python train.py --arch="unet" --model="segmentation model" --dataset="rendered made-up planets" --train_examples=48750 --image_size=48 --crop_scale_min=0.8 --horizontal_flip=true --rotation_deg=5 --num_classes=4 --norm="batchnorm" --activation="leaky_relu" --pixel_unshuffle=2 --widths=[64, 128, 128] --blocks_per_level=2 --block="plain" --attention=true --upsampling="nearest_conv" --init="xavier_uniform" --residual_init="none" --optimizer="muon" --muon_scale="match_rms_adamw" --lr=0.0047 --momentum=0.9 --nesterov=true --orthogonalizer="newton_schulz_5" --adamw_lr_other_params=0.0019 --grad_clip=1.0 --steps=13800 --batch_size=128 --epochs=36.2 --lr_schedule="cosine" --final_lr_fraction=0 --warmup_steps=410 --weight_decay=0.03 --adamw_weight_decay_other_params=0.01
Rows from block 8, named by matrix and row number. Each number is 128 + 32 x the weight over its row's rms, rounded and kept within 0 to 255. All counts start at 0. After the name is the row's rms in percent of the matrix's.
# conv: 3x3 conv (model.decb.0.0.conv.weight, 128x256x3x3), inputs 240-247, a 3x3 kernel for each
conv.3 100 [142 106 172 110  93 105 116 153  93 109 129 114  41 176  59 132 110 182 165 132  99 155  92 126  85 130 129  95 128 180 146 164 151 171 126  87 121 206 173 103  82  73 169 144 164 127 132 164  18  53 105 191 232 119  90 113  96  67  99 136 109  57 126 129 111 128 121  73 153 128 131 138]
conv.4 100 [164 109 133 127 131  80 137 208 169 163  42  92 131 105 127 142 115 129 179 178 168 166 135 116 117 115  97 192 178 119 208 156  91 107 100 190 160 135 137 138 169 170  82 127 142 152  88 154  77 107 141 192 156 137  55  64 111 147 153 127  77 112 179  97  89 109 113 193  92 187 139 159]
conv.5 102 [123 112 119 125 132  97 126 177 132 136 163 100 119 120 104  80 152 134 238  99 109 114 102 159  98  95 139  91  59  99  72  91 115  92 154 124  64 141 164 145 152 140  84 145 134 167 141 132 119 113 165  75  98 158 132 182 112 136 103  53 131 154  97 111 104 150 139 128 101 124 103 157]
conv.6 097 [155 114  99 101 163 175  58 132  56 152  84 119 180 165 213  92 124 159 182 129 131  62 156 201  57  96  94  77  52 118 149 179 137 189 167 145 160 181 161 178 137 111 153 127 111 122  96 162 138 110 102 159 179  88 115  58 169 116  66 111 108 145 138 162 143 120 140 111 191 135 110 136]
conv.7 101 [158 215  34 132 130 165 137 128 128 134 147  84 129 172 181 165 124  93 121  95 117 211 177 138 138 173 146 127 148 195 138 185 141 116 197 167 140 145 179 104 120 181  66  97 113 155 135 124  81 148 127 146 107 171 109 105  69 114 126 137 198 210 141 131  70 105 136 152 126 124 123  80]
conv.8 100 [ 82 157  27 135 134 125 105 149  96 101 102 180  84 142 125 178  80 118 172 161 121 155 152  71 145 188 195 156 126 171 101 116 117  21  23 138  97 167 120 109 121 150 114 125 124 123 139  67 121 170  63  38  26  98 108 161  91 150 128 135 104 167 102 117 147 121 147 132 105 158 132 100]
conv.9 097 [107 107 144 159 149 106  51 104 152 158 112  28  71 189 129  45 168 112 118 115 132 122 113 111 126 126 122 132  91 182 130 135 150 127 114  29 140 119 131  96 100 149 119 163 155  85 156 101 146 136 195 130 114 117 168 158 131 142 126 132 159 166 166  71 112  72  98 129 140 114 137 165]
conv.10 098 [118 116 101  82 134  92 111 156 107 169 159 173 122  79 189  71 127 139 194 160 157 149 111 104  78 152 195 131  82  80 129  95  56 126 123 144 166 149 165 170 162 143 156 144 124  58  78  38 121 157 196 158 145 135  97 179 159  91 149 155 141 157 101  77 105 135 149 123  57 178 152 105]
conv.11 099 [ 85 146 182 124 137 116 110 133 105 133 183  16 197 151 148 110 201 130 178 151 136 143 154 104  83  19 118 117 119  73 124 157  80 122 102  84 141 145 147 121 153  98  84 140 164 147 131 100 155 161 227 136 106 141 111  87 107 171 174 102  80 170 228  87 144 193  48 110 188  86 140 175]
conv.12 105 [113 101 133  76  38  82  78  96 121  50  29  65  46  28 106  94  93 112  96 148 143 116 187 137 119 123 120 116 128 150 152 120  93 206 135 114 146 140 149  87  93 120  89 111 133 199 207 130 227 169 128 179 209 144 112 125 121  98  88 112 183 161 152  75  60 117 103  54  87 104  91 159]
conv.13 095 [129 107 169 111 159 153 190 110 176 192 112 107 156 123 226 133 102 193 105 108  79 120 111  30 129  93 133 131 114  88 151  77 165 121 137 129 209 129 129 132 152 141 104  95 126  92  61 159 158 125 155 181 147  81  91 140 171  87 138 163 147 120 103 137 174  52 131 160 131 126 124 140]
conv.14 100 [ 91 133  87 154  73  92 179  79  84 114  96  82 190 154 167 105  95 176  64 148 170 105 114 127 112 149  95  79  92 123 103  75 124 132  97  93 152  99 104 169 170 182 112 126 164  42  44 124 174 173 136 137 111 146 146 129 139 132 172 144 150 149 187 117 191 128  67 158 197 137 133 102]
conv.15 098 [187 214  79 157 107 191  89 125 120 167 139 160 131 154 146 105 146  99 176 107 117 169 128 127  98 117 127 107 121 255  61 146 128  88  72 125 103 144 150 130 131 145  68 157 134 114 106 152 101 103 129 130  90 149 172 149 133 174 141 105 143 128 121 127 138 157 155 156 213 130  77 116]
conv.16 103 [171  88 109  58 246  70 139  84 178 140 180 121 141 152 164 172 133 139 144  92 157  40 161 177  99 137 170 181 164  82 196  74  86  85 177 140  79  54 102 122 124 115  67  83 103 142 111 134 107 101 119 154 161  70 123 135 166 153 159  62 144  86  94 200 153  98 187 168 206 126 119 138]
conv.17 099 [101 166 128 131 119 105  86 123 108 171 191 155 172 121 127  99  70 112 124 171 150 112 164 109 116 135  69 122  86 115  88 175 171  16  89  98 187 149 173 184 150 170 126 150 164 147 148 124 147 119  65 158 122  89 179 158 142 177 154 129 180 160 161 147 124  88 185 147 108 164 184 153]
conv.18 103 [103 127 135  86 101 136 119 145 105  81 120 110 152  73  89 121 128  86 189 139  93  84 129 139  49  92  92 122 198 152 167 166 172  86 157 166 193 220 169 111  82  98 161 140 124  84  69  73  96  10  41 165 146  79 123 161  98 135 139  95 186 156 111 158  98 144 116  95  69 102 127 145]
conv.19 106 [139 176 177 103 204 175  36 120 115 139 129  92 132 167 113  52 153 101  80  78  43 104 170 154 135 152  83 135 134 131 130 117 102 104  85  63 140 124 155 129 197 150  33 178 155 105  36  62 120  68  93  66  49  82  80 103 191 110  93 115 114 147 149  96 119  80 139 150 118 131 102 135]
conv.20 102 [132 197 122  93 172  64 159  94 150  53 107 115  75 164  49 206 105 210 181 176 131   9 102 141 217 135 215 123 162 122 161  97  91 128 124 130 148 137 108 108 140 119  70 124 105  74 143 107 108 158 142 112 107 151 128 134 159  73 140  98  98 129  98 145  53 143  83 127 135 101  95  66]
conv.21 102 [ 74  98 103 120 180 117 140 156  49 106 152 129 173 145  64 131 173 150 174 180 174 134 167 136 237 215 187 160 178 146 169 111  93 104  89 193 171 111 160 163 152 167 179 143 156  74 138 108  99 130 158  98  72 115 130 148 144  98 134 233  64 128 125 112 136 154 113 170 130  47 120 163]
conv.22 098 [113 100 140 131 102 125 177 118 156 105  87 163 136  62 133 153 155 158 124  91 100 222 101  70  18  95 230  83 114 160  59 143 159  61  98  61 141  80 135 133 132 145 133 122 134 183 137 183  49  59 146  80 128 119 162 153 209 132  56 202 177  77 103 136 169 130 114 118  32  45  65 194]
conv.23 098 [124 141 142 187  98 129 108  84  97 120 118 135 101 123 212 135  93 142 196 159 114 105  92 207  84 142 153 177 178 159 165 255 193 164 130 131 130 127 137 115 115 129  90  71  77  94 120  87  90 128 119 128 110 108 148  79 129 154 129 115 117 120 108 141  97  84 106  75 144 151 100 126]
conv.24 102 [164  97  95  90  72 139 104 172  82  93 135 138 119 156  77 177 166 136  84 139 128 119  79 136  78 129 221 118  77  93  96 118  88 141 107 135  75 169 147 142 147 135 184 131 114 109 122  77  99  82 106 101 103 162 110  64 137  86 151 172  64 194 174 135 157 118  95  97 127 111  91 111]
conv.25 099 [134 117  99 147 143 165 116  91 168 174 135 129 161 143 144 180 107 143 109 142  78 113 123 147 166  81 106 180 224 130 201 138  82 181 140 135 179 169 103 150  93 148  76 117  91  96 134 131 116 137  86 138 142 160 136 190 210 208 123  92 166 116 132 171 111  70 138 175 130  67 148 127]
conv.26 098 [119  79  99  88 114 145 135 136  72  72 185 146  72  19 124 112 122 151  99 192 134 128 101  41 104  96  99 121  83 220 125 123 184 125 119 133 136 141 144  99 109 130 172 144 100 112  78 106 141 168 101 106 159  86  95  99  53 108 127 154 122 111 135 188 147 137 169 142 173 150 163 129]
conv.27 096 [113 101 140 120  72 173 184  69 145  74 177 120 241 150 109 122 161 139 157  74 106 255  57 196  48  93  67 206 142  73 129  89  99  74 134 136 161 167 217  85 183 170 143 120 110  74  84 152 122 156 173 100  94 159  97 147 127 111 173 124 165  91 142  50  47 128  50  71  66 161 107 112]
conv.28 102 [ 67 207 142  94 162 130 118 120  95 162 122  78 148 153 100  80 226 107 168 154 202 154 155 140 157 127 144 101 112 172 148 164 198 217 155 136 156 150 113 134 128 102  71  78  97 130 143 151 107  57  81 190 142 152  52 114 105 139 106 166 170 140 106 148 136  76  98 144  94 107  85 163]
conv.29 099 [ 62 111  81 150 121 131  66 157  77 112 155  65 189  97 115  75 224  82  81 186 123 255 115 122   0 129 176  82  97  81 100 105 139 103 106 200 177 152 181 188 165 172 203 160 130 117 121  96 154 123 109 124 150 127 157 116 163 119 113  73 109 143 109 145 126 111 154 105 135 162  77 145]
conv.30 103 [100 137 111  93  85 147  84 117 103 149 114 147 167 169 171 251  69 149 120 113 110 114 118 104 162 134 154 110 157 101  79 146 195 138 164 151 115 107  77 128 112 150 214 164 193 117 113 127 131  96 137 105 125  74 105  92 100 103 145 105 108 134 108 169 100 121 163  91  85 104 144 141]
conv.31 099 [114 114 174  98 132  88 192 128 105 174 133 183 124 131 169 157 125  73 159 161 144  25 125 134  63 148  73  85 168 139 129 173 192 138 106 109  91 123 170 161 160 148 105  65 188 108 123  76 113  86 153  90  97 156  67 199  66 115 138 112 132 183 132  92 135 135 133 144 140 153 130 136]
conv.32 101 [124 126 107 153 164 110 125 187 122 194 139 101 143  68 139  60 118 155 173  78  95 109 134 137 159 150 108 172 200 179 146 152  85 116  90  35  95 123 104 142  83  98 140 116  74  99 166 127 115 144 106 102 127  96 194 132 165  84 195 186  94 119 172 118 144  57 114 123 155  96 107 100]
conv.33 101 [124 128 151 110 113 216  65 117 116 190 129 130  92 121 142 114 184 177 150 138 135 173 126 147 112 159 167 128 136 107 102 100 131 165 178 157 136 159 150 139 109 142 147 143  92 128  92 165 170 194 143 128  77 165  72 101 142 190  85 121 190 148 134 116 150 110  82 117  51 113 161 151]
conv.34 099 [ 47  57  67 158 118  93  97 101 178 132 121 173 160 181  39 188 164 183 180 136 173  61 147 134  67  91 117 128 116 129  97  90 178 168 140 116 117  85  65 132  99  58 136 118 107 145 127 120 147  75  94 177 135  96 119 129 170 140 213 220 129 154 119 131 115 123 152 198 160 108 154 175]
conv.35 097 [181  18 218 103  93 230 159 162  99  91 147 123 105 203 147 158 110 146 216 172 143 160 155 180 204  72  65 119 115 154 153 155 186  56  90 111  66  96 164  98  97 125 108 131 161 123  86 107 116 133  83 116 116 155 124 113 186 161 132 157 110 119 134 155  67  73 140 145  95 133 155 225]
conv.36 099 [124 112 122 190 128 121 150 130 138 130  95 118 128 136 142 159 153  90 141  92 133 168 197 169  80 138  95 106 125  88 126 164 138 162 225 187  75  95 159 116 169  91  95 142 195 152 147 129 127 112 146 167 101 136 211 189 129 146 114  82 155 110 166  75 115 127 167 172 141 128 144 158]
conv.37 104 [ 99 145 122 184 117 191 236 157 150  71 160 141 159 148 143 216 133  40  61  81 152 151 171 152  70 146 100 131 146  96 165 175 154 116 106  90  94  83 136 128  79 109 194 200 140 122 105  77  77 123  72 127  95 157 172 166  84 161  80 164 178 165 203 195 136 150 169 130  38 155 208  91]
conv.38 098 [160 132  89 201 158 140 175 110 191  92 151 192  88 158 149 109 171 191 135 101 184 113 151 126 101  86  52 120 127 206  88 125 109 220 153  87 169 152 158 193 156 172 212 181 233  92  24  26 205 108 113 151  89  54  90 136 173  86 148 175 186 145 185  87  77  84 126 146 161 136 156  93]
conv.39 098 [118  52 153 142 130 111 112  81 113 128 100 154 102 157 166 120  74  75  91 118 140 209 255 155  81  22 112 140 159  82  87 111  63 115 176 140 137 135 125  71 137 110 130 181 158 173 138 138 128 143 134  97 122  88 118 124 161 117 105  39 161 130 160  71  69 124 173 101  43 151 118 208]
conv.40 100 [150 170  73 126 235 153  64 144 150  98 111 140  77  99  99 104 122 154 140 119 146 101 146 141 107 129 171 127  80  52 186 172  82 194 188 133 153 117 139  91 102 148 109 145 161 129 111  94 119 146 106  59 103  99 113 181 131  81 174 152  77  91 162  97  84  95 126 147 154 125 138  90]
conv.41 100 [128 138 136 142 167 176 106 151 160 137 114 108 127 131 105 131 117 210 142 135  42  94 146 148 157 121 167 175 152  96 151 113  42 123 125 204 107  96 134 119  90  83 124 101  92 128 170 117  86  85  85  81 134  38 170 217 214  68 155 144 158 111  39 110 140 187 112 187  97 121 133  69]
conv.42 100 [ 79 122  85  89 102 150 125  89 178 161 148  67  37 148 195  36 177 118 188 146 113 111  25 127 136 128 177 119 146 178 129 163 167 189 155 148 115 133 188 100 147 175 161 161 123 114  40  63  86 105  31 115 100  99 119 137 136  96  97 204 164 153  73 154 110 157 168  84  99 100  97 117]
conv.43 099 [117  91 131 152 123 149 117 138  91 108 159 145  67 143 101  56  85  50 135 153 131  42 104 122 145 122 116 190 171 134 175  95 191 154 136 158  86 127  77 169 147 142 111 159 193 112  94 169 111 138 127 164 104 164 143 151 175 154 136 148 177 177 205 138 130 115  98 135  84 130 113 171]
conv.44 097 [202 124 211 182  70  72 143 111 134 107 121 165 153  66 113 120  81 149 123 100  74 201  98  82  66 213 115 136 142 132 109 111 119 155 127 139 123 118 104 161 177 169  86 131 127 172 153  51 130  62 119 111 125  94 218 124 211 158 172  77 120  94  83 163 131  76 110  68 137 111 115  60]
conv.45 101 [113 101 104 155 162  95 136 106 172 101  92 184  41  48 120 132 114 168  80 141 191 107 103  40 209  94 180 143 177 211  95  87 113 152 166  86 128 135 170 130 203 171 111 171 168  93 137 132 133 112 168 118 105  41 126 141 155 111 145 119  73  70  70  86  91 212 116  89 163 107 100 247]
conv.46 102 [189 127 154 165 135 104 128 110 138 152 160 169 109  98  71 153 158 103 123 124 172  97 151 110 146 145  88 153 213 122 123 134 103 141 114  89 166 172 118 190 140 128 186 179 172 101 184 162 142 209 170 119 175 229 183 140 119 149 130  93 133 145  59  79 125 113  68 114 103  85 149 132]
conv.47 100 [155 102 150 139 133 143  12 190 133 139  71 101  58  80 123 118 125 125  80 141 159  88 121 136 134 181 153 169 225  68 120  95  89 168  66 148 133 124 114 114 161 128 123 138 128 101  96 115 119  62  97 150 141 149 214 190 118 117 110 100  95  99 125 102 117  99 159 118  71 151 138 111]
conv.48 104 [ 95 175 126 157  22  64 143 141 159 132 170 187 197 168 199  99  48 149 180 143 137 102 122 157 198  92  97 120 141 170 179 217  58  95 115 173  89  62  56  82 124 100 101 108 135 137 129 103 122 138 106  49 126  98 118  86 138 184  81 164 120 183 149 138 170 147  70 146 202 109 144 106]
conv.49 099 [128 101 117 182 145 143 191 174 136 164 184 141 123 162 188 182  28  63  83 138 102 114 120  97 154 179 147 104 113 136 105 172 179  94 158  97 154 207 110 135 113 165 107 111 101 112 129 133 120 149 124  70 120 101 192 102  51 128 130 163  98  87 142 141 172 179 124  78 128  72 116 119]
conv.50 102 [116 159  84 135 171  97  97 135 103 131 122 119  62 113  81 126 153 183 141  75 107 172 176  98 109 179 142 196 160 238 184 125  73 126 169 155 123  71  52 139 121  64 165 173 102 113 119  63 132  93 111 154 165 141 134 142 153 106  93 153 128 106  82 138 111 175 132 122 215 150 181 148]
conv.51 099 [118 119 193  88 104 109  62 219  89 151 147 180  96 124 135  66 125  88 133 164 143 163 118 195  84 168 169 126  38 224 108 129  92 153  53 100 192 158 122  93  84 204 115 100 138 134 124  91 118 116 101 133 162 148 110 163 101  80 175  47 139 164 125  73 183  89  89  23 128 138  94 136]
conv.52 109 [103 144 108 136 146 170 123  99 136  77  38  44  67  92 106 184 176 158 134 160  76  56  69 115 131 175 109  75  75 209  94  72 142  89  81  68 246 249 191 163 151 180 117 104 114 147 105 133 181 120 108 177 168 126 164 117 132 150  50 120 147 106  92 132  98 100 117 148 124 153 119 183]
conv.53 105 [124 153 125  68 117  69  79 101  95 195  66 170 163 128 237 114 172 126 207 178 192 132 133 150 116 144 163 117  62 103 117 148 147 151 149 116 149 185  89 120 141 133 128 120 110 133  87  90 206 130 175 189 129  89  88  61  45 144 132 113  91  68 168  98 216 187 143 109  48 132 117 164]
conv.54 105 [130 133 157  98 135 174 105  90 118 117 140 174 113 105 177  37  64  99 131 136 132 180 127 128 203 172 184 118 148 182 100 162 171 125 156 110  73  46 120  88 105 133  18  26 121 113  90 132 100 111 132  64  99  89 102 143 169 116 155 164 125  98  94 114  43  74 112 139 138 147 140 147]
conv.55 098 [189 168 133 107  57 162 142 126  61 115 161 109 114 150 121  77  30 176 169 173  73  91 141  99 165 120 126 130 192 142 150 113 160 109 127 142  67  91  77 141  95 135 139 165 112 152 155  89 206 119 119  92 136  90 105 136 102 138  63  70 141 161  95  38 140  92 135 133 104 118 125 148]
conv.56 099 [105 129 161 145 182  19 164 128 103  46  67 149 157  94  98  90 141 126 125 155 197  99 199  95  51 154 116 147 140 154  87 141 148  95 161 145  48  77 119 178 140 201 197 180 146 132 110 113 110 121 100 108 178 143 107  68 131 162  91 165 169 154  89 108  61 164 144 183 127 105  82  78]
conv.57 100 [130 102 101 159 154 157 162  71 133 217  96 131 155  57  58 250  36 145 132 182  92  94 106  96 201  89 124  72 139 193  92  45 106  82 106 129 140 162 160 211 122 159 198 159 149  84 110 107 111 157 115 164  91 182  76 107  88 110 130 106  86 171 107  79 125 137  66 127  93  94 242 135]
conv.58 100 [130 147 138   0 216  99 141  93 139  59 180  75 120 207 101 120  90  58  51  85 112 180 127 162  77 142  62 157 117 101 134  76 117  70 134 138 147 185 133 155 129 128 194  92 137 126  90 121 107 126 159  80 113 125  58 150  85 138 160 165 167 143 143  64  80 246 162 111 131 194 171 146]
conv.59 098 [143 136 162 142 115 110 126  80  89  79  76 160 113 162 142  24 224 161  89  71 113  99 158 116  98 134 115  74  76 112 118  84 100  84  81  93 165 159  88 152 118 227 144 153 175 136 133 101  99  85  72 130  85 108 125 113 160 117  99 127 182 203 148 127 112  90 116 119 147 133  78 122]
conv.60 101 [ 93  90 155 112 105  89 135 131  94 211 111 133  78 195 146  80 148 164 209 168 145 148 199 117 166  98 117 106  86  68  71 111 141  78 128 191 131 136 121 122 187 208 154 140 130 180 207 165 139 199 214 182 153 109 132 128 167 153 110  92 155 167 154 129 142  85 160 124 155 168 199  89]
conv.61 098 [100 142 138 128  36 160  97 134 138  37  16 178 202 140  61 146 122  47 122 171 176 199 116 193 188 141 126 120 126 166 158 117 155  87 103 137 122  43  88 152  80  98 110  69 120 116 134 134 155 105 100 162 109 151 137 123 176  50 102 131  89 117 137  96  99 108 121 164  96 166 100 155]
conv.62 096 [ 83 148 131 158 145 150 118  92  87  73 139  93 166 172 144 152 125 117 127 153 146 122 118 150  84 126 119 129 119 197  87 183 115 160 169 178 112 123  88 181 191  90  71  62 165 159 133 151 163 151 140 118 125 139  98 127 173 151  99  83 104 136 119  77  63  53 159 107 223 106 188 123]
conv.63 099 [113 160  86 122 134  93 122 133  34 111 160 163 144 128 155 189 136 137 112  58 138  82 211 207 141 111   0 117 151 162  77 104  83 158 184 164 129  81 155 188 137 142 157 167 161 122 173 130 163 122 109 146 204 153  89 125  89  81 112  72 120 114 137 133  68 101 134  90 119 155 129 109]
conv.64 101 [ 64 142 111 134 138 131 139 184 152 167 100  25 133 189  98  86 236 115 108 136  91  96 151 106  31 109 199  47  98 203  82 147 156 144  60 139 111 102  90 126 128  86  93 151 101 144 131 121 132 115  96 130  80 132 147 192 172 157 126 125 125  95 166 108 123 108 102 151 187 103 189 157]
conv.65 102 [103  77 114 182 109 116 148 145 171 131  79  67 111 137 134  62 134 240 134 213  91 191  87  73 148 149  99 103 103  99 120 129 118 143  87 171 111 122 126  61 128 201 180 128 173 160 141 128 112 138 138 128  91 115 162 116 172 127 142  42 154  95  80  82 164 103 138 130 168 182 180  73]
conv.66 101 [131 157  99  78  66  90  90  91  86 126  77 146 109 161 102 127  86 103 104 147 104 126  61 102 158 159 228 132  98 117 177 172 132  87  57 132 161 133 166 105 126 170 170 131 143 145 135 111 127 163 187 152 145 128 195 136 121 101 133 105  84 124 109  52 158 149  90 116 123 137 157 129]
conv.67 097 [126 166 139 132  59 113 172 130  99  91 183 138 160 141 111 126 126 212  93 134 129 255 132  64  84 146 209 188 110 166 106 136 157 130 133 122 136 108  96  54  92 120 126 121 150 116 135  78 151 173 161 164 121 115  98 114 151 114  97  83  83 113  68 111  93 174  97 103 150 124 153  92]
conv.68 100 [128 165 183 143 122 129 108  88 115  83 117 151 142 134 143  85  69  90  56 113 127 135  62 148 178  99  73 159 108 103 190 231  68 113 161 169 158 110 118 121 142 128  69 105  91 150  75 112 131 136 113 134  89 149 121 214 168 142 156 131 187 110 103 133 149 143 116 127 176 113 134 122]
conv.69 097 [131 143  94 146 107  95 108 233  95  99 165 151  80  92  99 117 255  94  85 154  97 124 118 146 143 208 146 137  95  85 148 111 100 151 132 171 134 159 169 121 144 138  97  96 131  69 175 122 135  83 196 141 128  50 148 103 103  73 102 114  46 103 161 144 103 101 109  87 148 112 150  97]
conv.70 098 [142 123  41 139 121 145 119 102  84 111 138  76 148 165  88 123 118 125 195 209 156 168 121 154  97 111 189 123 107 187 115 183  72 175 127  64 125  28  93 145 110  99 141 212 137 111 139 182 148 128 100 204 133 136  78  72 108 163 162 161 112 174  71 234  80 110 127 178 175 128 136 152]
conv.71 098 [118 231  57 149 119 143 255 114  88  73  36 201 124 119 216 102 100 114 148 107 159 197 110 108 172 104 155 115 107 148 126 199 152 134 145 141 141 162 141 158 139  89 133 162 139 109 171 107 100 122 124 218 224 206 142 112  65 139 170 111 169  32 131 144  89 130  95  91 149 114 109 125]
conv.72 096 [180 194 104  53 139 120  97 140  95 109 132 111 200 113 147 217 120 161 156 103  82 180 143 158 158 112  86 153 145 184 152 161 177 142 133 122 168  96  78  67  81 121  91  94 156 198 115 131 140 150 132 129 154 119 178 125  80  61 152 125 118  60 111  97 124 111 137 128 186  81  97 127]
conv.73 104 [160 144 131 119 148 182 162 134 168 108 170  95 109 217 122  53 154 101 164 138 106 102  48 162 106 142 116 145  97  99 149 121 119  87 115  70 177 134 159  77 122 105 102 115 134 131 139 198 160  89 143  97 110 184 102  95  95 121 118  92 102 123 165 134 106 168 143 130 117 140 153 174]
conv.74 097 [ 91 111  83 100 101 100  95 154 105  67  44 119 118  84  99  67 223 129 189  29  24  56  67 190 172 136 130  87 105 107 144 113  90 137 125 184  97 112 126 153 147 133  72 103 156 104  58  86 103 176 121  59 130 101 108 135 124  99  59 112 141  96 137 112   4 122 216 197 164 122  68 131]
conv.75 102 [132 129 162  98  91 169 209  29 110  96 217 180 128 120 150  79 124  77 127 131 119 125 109  77 119 123 193 106 142 211 146 157 173  97 172 104 110 117 108  88  61  91 140  87  30 101 103 115  65  87 120 124  73 152 175 143 128 118 107  59 128 109 143 133  89 124 185 101 124 182 216 223]
conv.76 101 [ 92 122 127 102 122 104 191 174 121 158 138 153 214 139 168 167 131 107  34  79 152 118 121  78 192 122 151 220 134  99 184 118 106 132 147 105  94 119 141 130 107 149  96  66 127 120 156 130 122 157 108 146 119  64  91  86 161 137 137 157 136 162 141 140  86 123 151  83 150 188  95  73]
conv.77 099 [134 149 132 154 104 121 162 108 127 141 118 182 100 119  17  74 150 139 162  71 147  58 175 225 219  23 117 130  98 118 106 116 163 148 146 148 146 150 120 124 149 118 109 139 121 128  89  99 105 132 125 104 158 182 107  98  78 141 131 203 156 154 122 106 117 100 128 107 139 150 113  81]
conv.78 103 [149 124 144 163 155 115  76 154 140 179 163  80  70 238 133  53  73 126 192 104 105 117 141 137  96  99 142  43  58 126 145 129 171 174  73 103 106 153 140 117 147 102  93  95  98  87 142 138 204 175 124 104 108 110 118  99 128 139 162  80 123 120 117  38 169 209 112 127 238 124 146 178]
conv.79 103 [ 93  84 184 100  44 174  55 127 107  94 153 161 108 116 119 163 164 139 151  99 109 172 152 116 142  74 120 121 128 172 136 164 143  87  95  74 152 130 153 185 156 108 152 181 155  96 125 108 108 134 156 135 119 100 122 117 144 116  94 172 118  89 158  96 147 147 113 172 111 143 152 159]
conv.80 102 [146 118  76 155 117 147 140  88  94 127 141 105 109 156 120  99 133 119 136  94 127 112 168 152 204 120 103  93  86 169 120  85 180 151 174 104  99  94  94 119 125 103 129 150  88  93 103  67 139 142 131 102 141 127  69  52  51 116 142 116 101 131  86 113 131  78 166 145 156 108  62 113]
conv.81 102 [ 78 183 142 120  88 112 129 123 155 170 131 202 185 107 111 168  87 112 115 137 135 128  34  63 137  85 111 147 110 168 167 129 121 107  83  81 163 138 132 230 159 202 105 147 205 116 144 108 132 132  98 111  98 100 107 138 147 118 149 152  79 122 123 135 180 132 166 148 145 138 158 116]
conv.82 100 [108 191  75 101 141 142 193 126 165 100 177  75 166  36 141 100 116 145 141 184  68 161 131 122  85 157  80 103 105 151 106 189 142 108 211 137 107  78 255  92 148 104 170 152 181 104 118 100 155 134 123 106  82 204 124 161 141  70 180 125 156 143 186 157 173  70 119  99 135  93 161 107]
conv.83 097 [103 132  87 108  78 122 142 117 159 161 184 109 153 105 160 102 149  53 123  98 134 134 118 112 115  17 104 147 164  73 171 131  93 108 113  92  88  83 130  40 171  81 118 121  99 133 144  84 107 102 105 184 108 119 162 121  78 164 148 124 150  68 105 131 147 142 150 103  26 159  83 126]
conv.84 104 [178 100 165 205 163 115 128 166  71 147 165 145 116 145 148 156 167 165 185 225 120 108 122  16 125 159 108  48  89 144  46  88 162  93 141 189 121 127 110 166 156 148 137 119 105 141 113 107 132 178 181 139  50 107 238 195 120  83 108 103  77 111  50 146 172  93 177  99  94 151 144 147]
conv.85 100 [104 140  91 139  93 121 139 192  34 109  59 123 124  63 120 187 175  83 136  70 157 103 135 187 156 130  56 162 199 150 159 115 138 118  85 151  86  68 120 116  77 100  99 134 130 121 232 119 104 207 205 196 112 132 133 166  81 107 140   5  78  91 105 159 112 136 135 124 130 119 128  67]
conv.86 098 [ 78 116 155  83  95 157 116 177  87 168  96 168 130  70 105 131 124 115  63  51 154 145 102 151  85 108 102 164 189  47 111  86  88  71 117 133 122  99 101 114 122  98 138 140  95 134 181 156 104 126 136 124 144 188 119 153 107 123  89 127 118 160 130 122 103 184 143 172  51 160 140 162]
conv.87 100 [151  98 149 102  40 126 136  71 154 114 139 138 210  83  98 145 145 196 108 181 191 107  77 115 178  90 171 104 120  64 118 202 119 136 125  95 104 108  89 139  93  92 171 134 116 151 134 169 149  97 122 157 124 109  97 131  34 111 116 136 103  84 132 172 142  95 114 159 163 132 142 100]
conv.88 103 [115 142  78  84 126 116 180 137 163 125  68 121 195 141 224  97  99 189 111  75 110 151  94 129  40 166  89  72 107 109 107 132  64 135  84 102 138 145 129 137 146 138 104 112  93 111 120  90 108 130 127 125  64  53 114 148 132 143 114 143 108  71  46 125 183 165 158 139  91 101 130  12]
conv.89 101 [102  96  77 122 152  96 131  86 134 142 133  74 146 166 172  96  82 181 123 148 124 169 120  51 138 171 145  80 109 227  80 219 169  54  76   0 155  86  49 106 105 139 139 109  59  77  94  89  81  81 172  97 136 148  97 106 107  91 136 171 150 143 171  97 164  55 159  95 147 122 126 194]
conv.90 102 [132 156  72  90 130 140 174  40 164 161 148  35 110 152 141 126 145 160 197 156  95  30  90 136 105 108 111 160 100 162  93  95  68  86 167 154 173 145 206 112  87  81 103 169 142  88 159 183 154 126  98 150  90 134 106 135 111 147 113  99 106 137 199 130 155 144  78 165 211 139  95  51]
conv.91 097 [151 135  49 144 140  98 174 151 122  54 117  94 108 143 122 151 203 113 132 161 156  52 155 118 202 142  99 134 149 180 186 144 138 143 149  41 112 149  94 110 186 177 142 175 147 158 100 136 115 132 157 133 136 147  97  76 122  94 120 106 183 139 126 148 152 128 199 105 175 173  91 121]
conv.92 099 [165 134 166 123 148 166 148 134 129  68 124 209 112 121  86  85 139 100 137 157 170 158 156 102 100 151 157  80 191 120 165 129 154 117 125 102 114 128 140 122 172 140 193 185 119 112 173 105 133 138 129  90 146 180 144 155 201 129  74 128 167 195 106 115 156 103 144  67  72 127 158 173]
conv.93 101 [106 116 167 106 160 107 191 132 100 133 130 139 173 152 115 166 101 110  79 174 121 125 135 126 136 188 139  84  94 128 118  55 132 206  86  89  63 106 102  80  85 156 122 104 110  70 107 162 112 185 200 134 147 167 173 132  96 171 145  62 120 121 130 141 138 125 103 126 169  74 182 124]
conv.94 096 [ 95 125 142 167  78 136  45 140 136  67 228  66  55  60 159  57 134 111 103 148 144 125 143  99  55  96 155 120 149 131 119 100  92 210 109 113 130  90 181 173 149 131 114 142 110 123  92 160 126  97 144 119  98 105 123  95  75  90 119 113 113  52 140 140 132 147 117  92 141  95  83 157]